Rows from block 4, named by matrix and row number. Rows with one number belong to one channel. Each number is 500 + 50 x the weight over its row's rms, rounded and kept within 0 to 999. All counts start at 0. Numbers have three digits each. After the name is the row's rms in percent of the matrix's.
# convs0: first 3x3 conv (model.enc.1.1.convs.0.weight, 64x64x3x3, standardized in use), inputs 60-63, a 3x3 kernel for each
# convs1: second 3x3 conv (model.enc.1.1.convs.1.weight, 64x64x3x3, standardized in use, transposed), outputs 60-63, a 3x3 kernel for each
convs0.0 096:490472461486463494526530509494471525599572593575607561510495461510510466551554534537557542523500517494487513
convs1.0 101:577534473522472479503545532469521551462506466447472402499455498537442501615514484485555521481512503533487494
convs0.1 103:473479449501306255481458488500417391563391378548475502434448531466503525521514521517510541525461499512493527
convs1.1 094:470469516526460543504485533536498418546460405533483471533640617460452487450453381484464464508488414482481475
convs0.2 102:482453480445411432468520558569555394521458484517526608459402605364536575532557558467502489473477456463463525
convs1.2 096:567511534460430490498526526439622445445463485406477582457538535510543476497513518442463557490478486476472496
convs0.3 105:456384392420322378507472560457453485493449477568474486590545563487522539532505476540528541525511526516520519
convs1.3 114:515514505481493492451425455446470435493390483465362479465516521471580614546603513511531519480474482507461487
convs0.4 101:481486432511504483447472516364517510550578468519488479546463516493420409552521528506541477494528492510475471
convs1.4 096:449538507407509477589559471453538555467502487409517478542509559471454531439576541526503560579519538501514483
convs0.5 101:504566495616594331487416367591516551496352465450440522504474483447515497443487464491491550439416530509465547
convs1.5 081:492443511518529641424457486438492427513642524556571511570496447515503513514513520540502559537529534470466489
convs0.6 100:394383459467558611413551540463350428548523487581527498381438558385492540474480554524507536505524549520495497
convs1.6 113:533462515520537521532517474541584500515490459491459423559508522557436501498469488594566530477476452518496493
convs0.7 097:455494483469501481519524491570514489463409508499513506542550569666555502468470505489500516512506544515544540
convs1.7 096:406514385424560412455495411489521511432548476521569571415501521506514571528549614522483471520557496452475460
convs0.8 098:478506541488438509465407524476559474501539606547523491536574503482448413485527515527478506540510542468507551
convs1.8 104:501504502537470495641539495498531472457528478456493547530500456465544500478507482533476480541582501478534485
convs0.9 102:497523525533476479497523408517575476544582478526523455537440553492490539523534583513526488519488521463503498
convs1.9 096:475516479469621428530559445453573449446505538468587540557467488480525573506519499413480516522539474490490458
convs0.10 102:521508440548482447495488545486440524519545450518572470554537493460509458496527496457469472459449466439448501
convs1.10 082:446494455380484507530564545562537444499459405410575534521510504484459479517543498539572572603571566497453490
convs0.11 099:483456509456442494493491527558461489610458480513462489510512488545544510547550507496538550548509496503447472
convs1.11 106:460545537477482554471490512455568572491433420527546437462487502457443448443513514519524478541552446494514480
convs0.12 100:472466545411543584430498500452537503525481512433501507416469503444456498501519493455456467540559491489547560
convs1.12 107:545525481553584470494517507493517504547471427529450397524547492415509471452446462451447485517513512565520512
convs0.13 100:480534481470511497444473536515475503630470514546547548415494538549441402467437547520545510516522504516482479
convs1.13 094:521421377586469449442427420477507525468631529459495553529493456535460452509492432527517498480529523515502512
convs0.14 099:440510583397508528442461443485538608532532435497545474516562522497492526462484475522487499466498533430415479
convs1.14 100:459530435547542487573461464429433557516536457574547382510486500513473460498492430440484489529567560471472443
convs0.15 098:497447385512429444554467491477442458583487457584466544479489498489475547513552531530539568486489551500497514
convs1.15 105:492575469447505443482489521548533560481538573469498568508506543607557534621559558466492478480517528507485533
convs0.16 094:440499510471422514483501529582484464446446534546502539693577420610372507452435510497496462500495475481476469
convs1.16 092:454410485462573472548527362576540477439519495483513520422422527447462521476476546553569504527618528443584560
convs0.17 102:589558522562456403475375321516502474483481501331377497462456493459519546503558509502468502520554554505529518
convs1.17 095:440502487502487460476492461461401475505489480539478463564620465613524473487469505450373392466458473499488473
convs0.18 102:556477525572480457497489476563435481550355518524424499402450541406510534466499515508502516535508547508526529
convs1.18 103:552461452460602537489611476454509450456531481485489488529478485603485500571440513435490509461543526457513515
convs0.19 096:457463506455379509447466570562509553619468527481537486567544466552499476549509567504480507523461479516497528
convs1.19 100:451477562519458502496473432456529460426504443494550548495614659399459522394433543485479491501539445504561524
convs0.20 097:547540535542480603501491588608550555596481593520487570506565517538532536542575525478506486555486571505522516
convs1.20 106:572541537584567466545530467440545532408619538438552518449577521550583531502500573474481531453507570456562535
convs0.21 100:464528476498460487493546542518586506476532455548473512489534457516468502434353528500507500526507490461516479
convs1.21 089:461437441620527490399404509505564476441595535481467452550409444490376493519456477422512438461541475518513514
convs0.22 100:530533441565583372454493485561455554516391552570518601435456552397497567471562542501545536507513546522529529
convs1.22 105:529383447533438555490512574552506429529487441489530517564523490496499451493512431495533521552527473468480457
convs0.23 097:485451455420479450501511529634511533389508449416533490571454547581559566555545554499531502530469471489441510
convs1.23 095:486519491439487523523455534556421449579325438458503521475559576487489564509536542564569607547496501461479532
convs0.24 100:513441404534468460492518492522517522530585514518530518509537506544425412485509548548531480497470453493490464
convs1.24 097:441477448415542550396481479448490487462529480453446566500448492450549529412480503486495474557551491555551523
convs0.25 102:512443485446371433501380443591489556549495528435449496549482526560522520494465470506495506510542554526471505
convs1.25 110:471479489493467426530545488456425476545531454499560486522544524516471387524586510490462479468467473465510488
convs0.26 100:475491415441506497419429481486503493520491480526404456475525540540537456517529474528557503418501445496444466
convs1.26 089:524478484440520494489502453396468453509454504528395544573539543518492463349564565516540576451423433527559550
convs0.27 095:476473500471457480462500528504528560502374508550495563583524478614474511448351483514494500516515514480526488
convs1.27 101:464414397540494371440403463525532529434588455536518536445434467508339467474508582439423401425506489406454448
convs0.28 101:475485482492501568512523520506487512515492522560466515582595510587508408556406446503476503467494517511512515
convs1.28 107:545504459562558502526513503535489561469498645425433569444446513393564598513525510531527490500578533457495504
convs0.29 099:539406392556360458524470506513460483603491507527478503503510516516450534499495558543541521515503526499485552
convs1.29 111:529598512478458507530478475529532476468578509417462469455391432623505499628625498460517499504556588491459536
convs0.30 105:513492513476408433539493499490509482548294505479378498453438577362465586441515557517518526485491530463451499
convs1.30 096:492516489486503507541507528471532435379531460533528513643586502633447449560450509414469503495555528519560535
convs0.31 101:535558562549534568503534500510467557555425622512368521473560556523562433529454444524528497529488551498513547
convs1.31 102:502497448489661533549553480517484427473572576519484497472422475465616608493484566466462454483583549451502504
convs0.32 095:442472592434517643470361378558595561516572525467479441559549501474475419472482520476467479506495520506491526
convs1.32 105:587549505639512537619517529468423442505529442508516464467484524500429431513470529517500514568550535563607532
convs0.33 102:489497501509441478501398411520546564548379514486383506469441522457507509543503525498504523515538505530509550
convs1.33 095:475546509427508520429492459424547514499632449614585492576574487580372468489447560440430439377427378457492456
convs0.34 099:457585513453561564448479552457488526593584594557513524386433479391466542507522553478477508522531518497480486
convs1.34 104:579481460529517482527621502548535440505495489509496465511451464491477498506539443481523445496523458481495512
convs0.35 099:531486522524455500520533543533470524578597522444445529399587556530720524532515442509520498487474461502524499
convs1.35 097:524478467510484465503536468495491555536483586557477612439488471451419472476534488472491442472535432474503503
convs0.36 100:536455478530475440505512512418520522468588472552567491435524484464505480487442423523537485501503481507501498
convs1.36 097:530538506475518502442469482493540516513602497480579520461514491443451424465534372422478514484468473491487461
convs0.37 102:509502440488534431491504406465595521461642582382466543525563524530637489550554460494519509506570482515475461
convs1.37 107:423528521490661464473551491496462443498551641538513563512541600565531534588593580557472497479440477488476544
convs0.38 105:498435450497489345560508377475420585429515679500461559452504442485513512522485506502519518513522517514515530
convs1.38 102:472472529508492510495516533448533466414588499454461518558580519586404437551378449524488444518480437510466416
convs0.39 104:417515414453463399484443442517473468494523485533524547545552499473519457436430397457411421542521471561504474
convs1.39 091:417419548416408562552519468484565478458516458482490501485480480455489461491546450534440419579501449509477459
convs0.40 101:525488453471567461488578502499519497483581544511598518596541494516530474549516440544546563539520515521530532
convs1.40 105:553617495536671496481436497497552612431568557443436423529533515519541500590541516469468466519524525563539555
convs0.41 091:466577592535579524488543536501481489564480569525466503451442530461490502505525516492501485495481468500515535
convs1.41 109:482421516624468409560433444487528507450579543464524581472532530466492469446548554498515520453477469488526507
convs0.42 100:531501503431471479403479576544500568456520595407502490505514493572560505474463449454486525508549564523488460
convs1.42 104:486560500580530453561496475564459416549583456504576403420493518467501552511565554450405441425415496423509532
convs0.43 100:553579515560564430504454391511561566414528499416468471551552492531551477505504452496502505487555535541508509
convs1.43 103:498479503481555465525604467424387425454498510489545599529538545508523474522557534495445459449429456474487532
convs0.44 096:510533530527409528470486514488481471523479517532444487582549511507452503525485458508531517507530515468491501
convs1.44 095:478411530618512404587569402529489505439528489461495555460460561470463527444517609528571520474537507474552531
convs0.45 095:462566590440574572497484466505483530539452546554478516589501412555405408495394548458519525479494509471468445
convs1.45 120:469461478623591461620602466463407499544502631567496611492458496460462499459558574506505497523596537438547522
convs0.46 101:511496503533511546523554586508464562547504542555526500396497500402413478452468532522516554501491518535462502
convs1.46 104:486488458482491519526461516553473464603492399560597437528461459525377500453430460502515473505566515455486493
convs0.47 101:437357545420355614466495494462411487577438475554483482419475484438386454502477488464482506495485529487473500
convs1.47 088:488469483622420495585434476507505510498584420458506448527448500507463509496442502503478524413542575466572604
convs0.48 108:547470483508452488521477456497432446552394458494534599364492557416523585533590512517511506485447473490477546
convs1.48 093:457515573553515481545495453432552535430522519508533584499464538531542474598551606489547517522590541521529537
convs0.49 092:555642635568665543405500462521529573560555504481481444558506511523507467513528606508513533490479535551544515
convs1.49 107:522430497528596538601637562522433461512482542516542598515522563489509513554540513488503506509566552508553570
convs0.50 097:480519562495530619528575563539481463544433510529440547427448530385452471488508445493525542501476474530537509
convs1.50 111:503455522552504540554578548524474472577478392468465465526524507501427442515486490504483472496472423481486485
convs0.51 100:485544470526581511456430511560599553497518488486498427557514452496541457456532510391410407501505470486558475
convs1.51 088:493488410461535466485524532521495461466563514460564546517505448482487519475557506354379272563564526507546516
convs0.52 101:531591530477605497478409464458487530423508428451449482549485548517512510462483496448482527523484498508474498
convs1.52 093:466478469462489513489505504522443356537471393481623513447502477451396401532571504574543487535486527473525599
convs0.53 099:505443511548407493561451468537555514523537544509502595429461520478510484561585502521501500539494521558568525
convs1.53 103:531590552515553528479548492422572495470494485487520502546685552536603484519514541481457510459506510484544507
convs0.54 106:419350533524259494525363517558458524619389454514428502465385509505525546513517541507520521520525561529497531
convs1.54 104:573610510487499457492498457443545531480526401523502353506536478483399465496508465449461560434447469500516512
convs0.55 103:457475533524493476514516493512454452514502530495490587585471535454299530465390492507519553486489515522502503
convs1.55 096:435523566456443528514477396452468489509382474569392486522426463506298458534450463505567527476482523497505519
convs0.56 105:515508535529435588506479515501402534461496525482475523456506503562550400539394509498536539508488519550520494
convs1.56 107:527524481539525538544480537453503546475607539552493464507421431562459463514498408483529486448557485442523523
convs0.57 103:433455517399380538543490580470432564583434587520484550478525436530555449526467445516519484488504495487497541
convs1.57 103:511573485616535501488463516503558534490617459510589483505467495499397417476562523496522460528615505470521530
convs0.58 101:381398467376441516523524565451456581451449577446561541434506513447510580487509508535529551502434547510462583
convs1.58 086:571553487507488441489555491419527496500540386618492432517497495495408494417441516512522570519496545574517535
convs0.59 099:576506518449427506456486540477472533689453522587446537486428509568599475534505465516529512518520534512514496
convs1.59 109:608446469674441442571477424468526501541507480493473534532508526410365529441423493509518468512557487457471463
convs0.60 098:448469495438438529510531491501433516583518490551497535608468484475384507463522507520518515477520496500516496
convs1.60 089:495506591550421404552500411549515532528445504488451559540493438511423402491388461535481467485451453489495494
convs0.61 101:511486385582503357576484412554477497398295508459475538514546535532494519477534550530527528481438490475459562
convs1.61 090:465438600546501585461478461527478426417542406480533519437476586535547538505474527536564539619597543459472509
convs0.62 100:543551513545594525520488472486429540560367565431408560456479484544394433518464445474514488483538459486483471
convs1.62 092:482506466534509484458423519583480508533549627601494554472487496432547587493556517472497473399545469463524531
convs0.63 100:535424475508472500507473453495506403605551483500467515552417576501393494559524535510512539513467504502489501
convs1.63 098:486525464497457496513485519525554472566493497503424573560458450487470586443431507525474503539565529544590585